Weights of a small image classifier.
Data: trained on gratings and oriented noise at many angles and scales, 197500 training examples.
Rows from block 2, named by matrix and row number. Each number is 128 + 24 x the weight over its row's rms, rounded and kept within 0 to 255. All counts start at 0. Numbers have three digits each. After the name is the row's rms in percent of the matrix's.
# bp10: pool branch pointwise conv (model.blocks.2.bp.1.0.weight, 32x128x1x1), inputs 0-127
bp10.0 095:132133129133123108102120128137159151144134115135151143135124125149111126116133128129134114128097130149100126133151120133115145141124128118140137125125124143151131138117137099140122152132143122111139119130122126121124124141141137115134126141179059180095056115086056186093143125202146167101171095171141143074177123110185171176151164141134140114114127122115131134125137113105173130126122
bp10.1 096:109121153130128108175172141145143154141162135142090136131119141145121118119154104105137121135116144116152105151145127105124129125134140131099081146065134142130123132157099126111166118105078118158133115109113125153106128166145146116123146095109163130109084072144102121173131175113110096114092079091077085085144170137128098097105131152142145132130130144138153168150123147122166154134147
bp10.2 098:122159098120151143104145091104095111116138126104139125063137100086120099083121105115132092112108120149139143113087112123100131149079128066096140097130090133108113128085122126115121119145133082147163096135090136138150142114101127128131091125121132145115181163129154110125100115156139125151171153168132126177134119138148117140125160155112135155084138131161119130089094128152136142136085
bp10.3 098:131112162113142128158185102132172164123174100107110088124105161105147140130163115078114149128155120157157092167120128122148102133140098099105131158105127153146101152108136155119149105123088134120145119084113139158146138180132119134093131104130188123135131118143136117155170162120124119122126118123104112131156169140136137117139135166142088162096119134146111169158173159130142088137113
bp10.4 100:128114142135129108114115154140127139150131166143126123122119120137148144137137123143135124131136132162172103151131131116133124125137123126100123136082133129165121127121128105148102113106102130129114116119122122127103121160117124136120093128159170154069061060096072148172090189152109111112127091100125135069175187087160128105080094158118130125134087131139118157156139115124120130129131
bp10.5 102:136147118078112163088114111113124120100117108113099056100141099109105127126090097122118099109127134121099102101100125091148110091107111087105110124104061127095115110093127093094121113119081102085111094100095134085140091093110102137090143109110112151142103122128101122120145097149134123098108123116111110137117124134116129095095132086127118148138119095160109147152137148134115120150141
bp10.6 105:127132089146131150138171077113136123105126111091162137107130130075137082104153124127127127108146084130116151144135118169095143144128147114180133129170148123120145122137150137157151119160184125125126143120152112126131123117130138129169129159132142130151196171129187129160155119132137146151172169150166170183133117129148145154127149132146100131105166124107112118092110094125132126104114
bp10.7 105:141112126141130124126114120128137145119138146122107117154105127126128135130113129117119111130141134129155113131118119146116111105123135105121110152098103135152112122111111094149120121124129117110118115116106110132094121144116114129110113108188151091080101098052088168140051159076112117121162127101144156070096128087170155122054069183106125132139122134152123171134141143124135115130134
bp10.8 098:129108142148114144162152160128094147137127131152127162123115117136132136151174121135120102128134147128171113105147111120105119133128110112107134102140138155138105157131091134139134141110110124146162133150141117164131131196102123089101137157120211176092144121134141127187141187163118128125123133115134122126171179121137130112138139148133114096165160144153171111101095117112154125069159
bp10.9 103:145104123110137157143168104117114137113118089106188114095122118106133119121132134106121108104151099130136112131130127132088131129100106091119147082162133131118111137110096142146124122147129103095136119126131116125136127144109130100115106160163135168119124146134124184134181130188117156119174133152133156146164127132146178140142173144152093142100150089129106090066092100098149088105094
bp10.10 093:130150121144134110117146105139105150132139140109151171125125139118180093116125115107187128138086088137153178145128162151153128138093142106134138100141133135136149113096131132141153107152123121169157144127108152129135133122093158160135094143082103137100184176128160127101146122095143101130094127115130107146127117160146108141119143124137149138065129117089117108094109107076168160102081
bp10.11 107:147057112100116145150147093124131151116114079083134097124115146079118107131156116080077140103144111112136105142140120140099115132131076135135130131152144129137071135121123127148152114115130119081122144131138115130141089166145086099081152123160164126139144149143147142165152140126131138130146145158136148131139156123153135133150142134130053123139142107112124112126116154130131062078141
bp10.12 108:119129151159116095121114162130125145156148143147101183112125143141129119151158129141148133158102149140143176135146155169140153126152195162128127146134159137180176135173160118134149162130175168210157148141153112136110151133152170141153128140132124123080116116102120147121113153130157129125120103103121115106135147084135130137123094156133158122116133155116139113130134115096157159117158
bp10.13 096:168154163134182112119121160147122162144138137155162144145152128123158134132108145157160124140097126165165147172126142137160119129124129113122135150104137139146131150128133127127132113128102137149124123130109133131140121136110141162132110119140077150016162155116121164109124128161156131151133141128181151121150136075152162173152137159141169129126071127129145156152152122121137157153132
bp10.14 107:106135114116138139120185086119084127135173125085126149116129118112158118103142110110151127143129088151189137145124134126129124134096150095087146093127121154130104131078116153140128097127121085146165126136108122181138132154086126133105107147101180127134128131137139116156140172132139126137129141150120117145151158147170123110128165175119121132096157142136120097087084108147141126119055
bp10.15 106:113145129111125163143129128118104135107154144144155139117130124144139118122123084163135119159134130136114122117102141154138130157115114119131136112138089124079134125105121137126154133129115096137150110152102126117144136156136148120128136146115096111210070088160091128081169092112091154119122105158085127143091058199126112097122157092139142140159159142155150150125098162126118143146142
bp10.16 087:155111149156124115162122175117155112137131133190137160158139147149115128155148160142125173132107159153127132178158128149110142123174152175139103151131174130183149151177139141155138170141154164155127172153172120141136139143149130178127147132138128134118076082134106136127145103162080152114118095118107144118170135139119125116128144119153121118143133130135143128152141116122129132149171
bp10.17 106:098138047118113131123106123116104107140153151130100126124122140135164138085130095138081125144184131091104080105116148125148109113122160146135157126117127135113120098115143111113120072109153107118127119161114121146089108103127108122134116140140137147153143134123126131137103114128134118110150135132135114111139108153141124131116118134101166073147131192065150084135083137161061141158103
bp10.18 092:132147124122135114087137111136136141153122118139127112134128106139141125118123137130132127133111126172123133149132118128114144128105131099141148136124120144164133136126127129150110138139135134136130132122105117124136116104117129149121092139188070169079073130064084180091098117183167186104182108155155158075132090112162187199138129129132147121119131122118132138132154098119151132134119
bp10.19 096:150151145123141132118121133082138126143162107142132127128122153110097124110141125123118141155113158109083155107109113150096146119143153151147090139148131112127157126139146115154136154137163144112085124140164123094125103089140121133145134105141083106131160112120173108075097080087104087174135166109173155158102067109069111119144068093110144147136134125134132148144142142138127114132155
bp10.20 106:138149102142141151113183075110093117123124114080165144070151108109126095080132108113133105112124081155135132126118124136101124142075144090137132099141117124130142116091111129146116124136144106138129109115115131138117141105102153126147103157141133154133137151121123156120142115191143153138177145169144156138137115112136156151142158129140122133064163108125107098073101089138146127111076
bp10.21 097:140128155132156176123112132085161136110098101125154136071114118099086110150134131121130151092126157147085152124111082175095161130154120135137105181150121113146155120157153109158102168175165157132118134107147112106140140094147110136156137107143156116141154141132165112154104134092171128138145140095146151153155130111129152125120094117111127138132121091167101179144164113124138127142156
bp10.22 103:120148111114186162155104152128079093135105151141125117082138101105147136109104163148109122105211105099116107119118118134085125094115143110113136097141116143130122116111120107144140129129178087124148107140108089136125104126113098110143123134126151142160119136117125122145075154134119156148147137153130112150146135154156134130130123171060150114161149158120130085093076102129092123121134
bp10.23 097:113084121176100097141143112118098174142129125107089163146085127151138161136130094107106097149124126093151095136134115131128133115100085132115127118133120158136096103126137105154137119131107105111135107122077113147111104145092097112107110104152152139129154158106157146147105159133191089112137122144113094101115141166169121132122097177100128112154161158120180094106095126121136125090147
bp10.24 099:106104124119133123123121148120119117127135118148137132122115133126122132125156125138122125133107143136130087143142106123118130151124121114134131128103167112129120118148132120083102125098110136119115129109140131148136120155142133106125120161092136171069084116173097104152117128187166140112081061106107084110201145066062095157151155052116119117144118123113134115126103143123124110121164
bp10.25 099:141103072115145143111143092106132144129160079084147134144101159106142091083153121116091143159148071106105112154113124180104137148120152143192135149150149114112116115129152119153143116156161126112109120124142130121116115120140128140155118124148145132135192164140200127155115136131150148150159162144158157152130129114130130146130139113107124109166157129089158090138099159127117108137116
bp10.26 098:110131126146135124135128109143112140141111151098099158118126140135143119129144121140159132128109109138142128130149118107139126117135106130105177115134127121121110136132144137113117126111103125110131144087112123113147122146117126139100128142078141140088128167154144084118080165112159147091100054125040023128094126119156104167154116200105140114124098137133122121123135132107132128119146
bp10.27 096:144141142138133122105114141121120126146118153121128131117122171125136113111132140116157145142090121132108145125133133138125117129141129139126150132124155132144118139137137128143100125134138158132111144136146131082138103111127141134123117107136039117042174171099152144028080072108141133136154139102165134131089070081110148160149097135099124098126092134114132126143140125117148130115141
bp10.28 102:141152137138145145114110155084138119129121148141109157128112140124103113131147131140144158130120140106100145122111123159108159118151173172140080163138131081112165096156150125128140170129162157158076119123131116099098129093152133149152107086117136132151170099113160118134078132103139101180095144086134129150132130132077119094111049137144154120150134141143136155144149113140126148132156
bp10.29 101:149088179166136134174125165108139130124086132189103165141106101178099167185132126144150126087102194122155099094149092097128111119141081119107101117136124161135120127161099116115104145128084135136131123119117129135127114142119119115096127122132159138096146127152145112159159137156142131122098126120137109092161158132135131116138150137149133121134142132172132143137143114161155133086168
bp10.30 097:145135146091151162108152119121145109100130108090125068084153116074107084128109123088121132082152129154137122140113098123111144131133097079110101131116091139140139132097132129143113128153125116107132113096104150128160154128117137144109132110142130112096145120121122132132114121126131137110156120129125140138142130115141173122109133126126065149096128056187054182117156120161134107146112
bp10.31 104:120097115152119072151170119112117141133156149120101133122124120126129141108145085113141112106123118099144084142114106110090107135113087098096085119106117137124100100112102130133134104109094094117132113108107115152141112153105121112093118121118162131128069091151074114146146145130123112089094084119085085070156161150143112093090163141117104140091144128129107123113107123096137113092110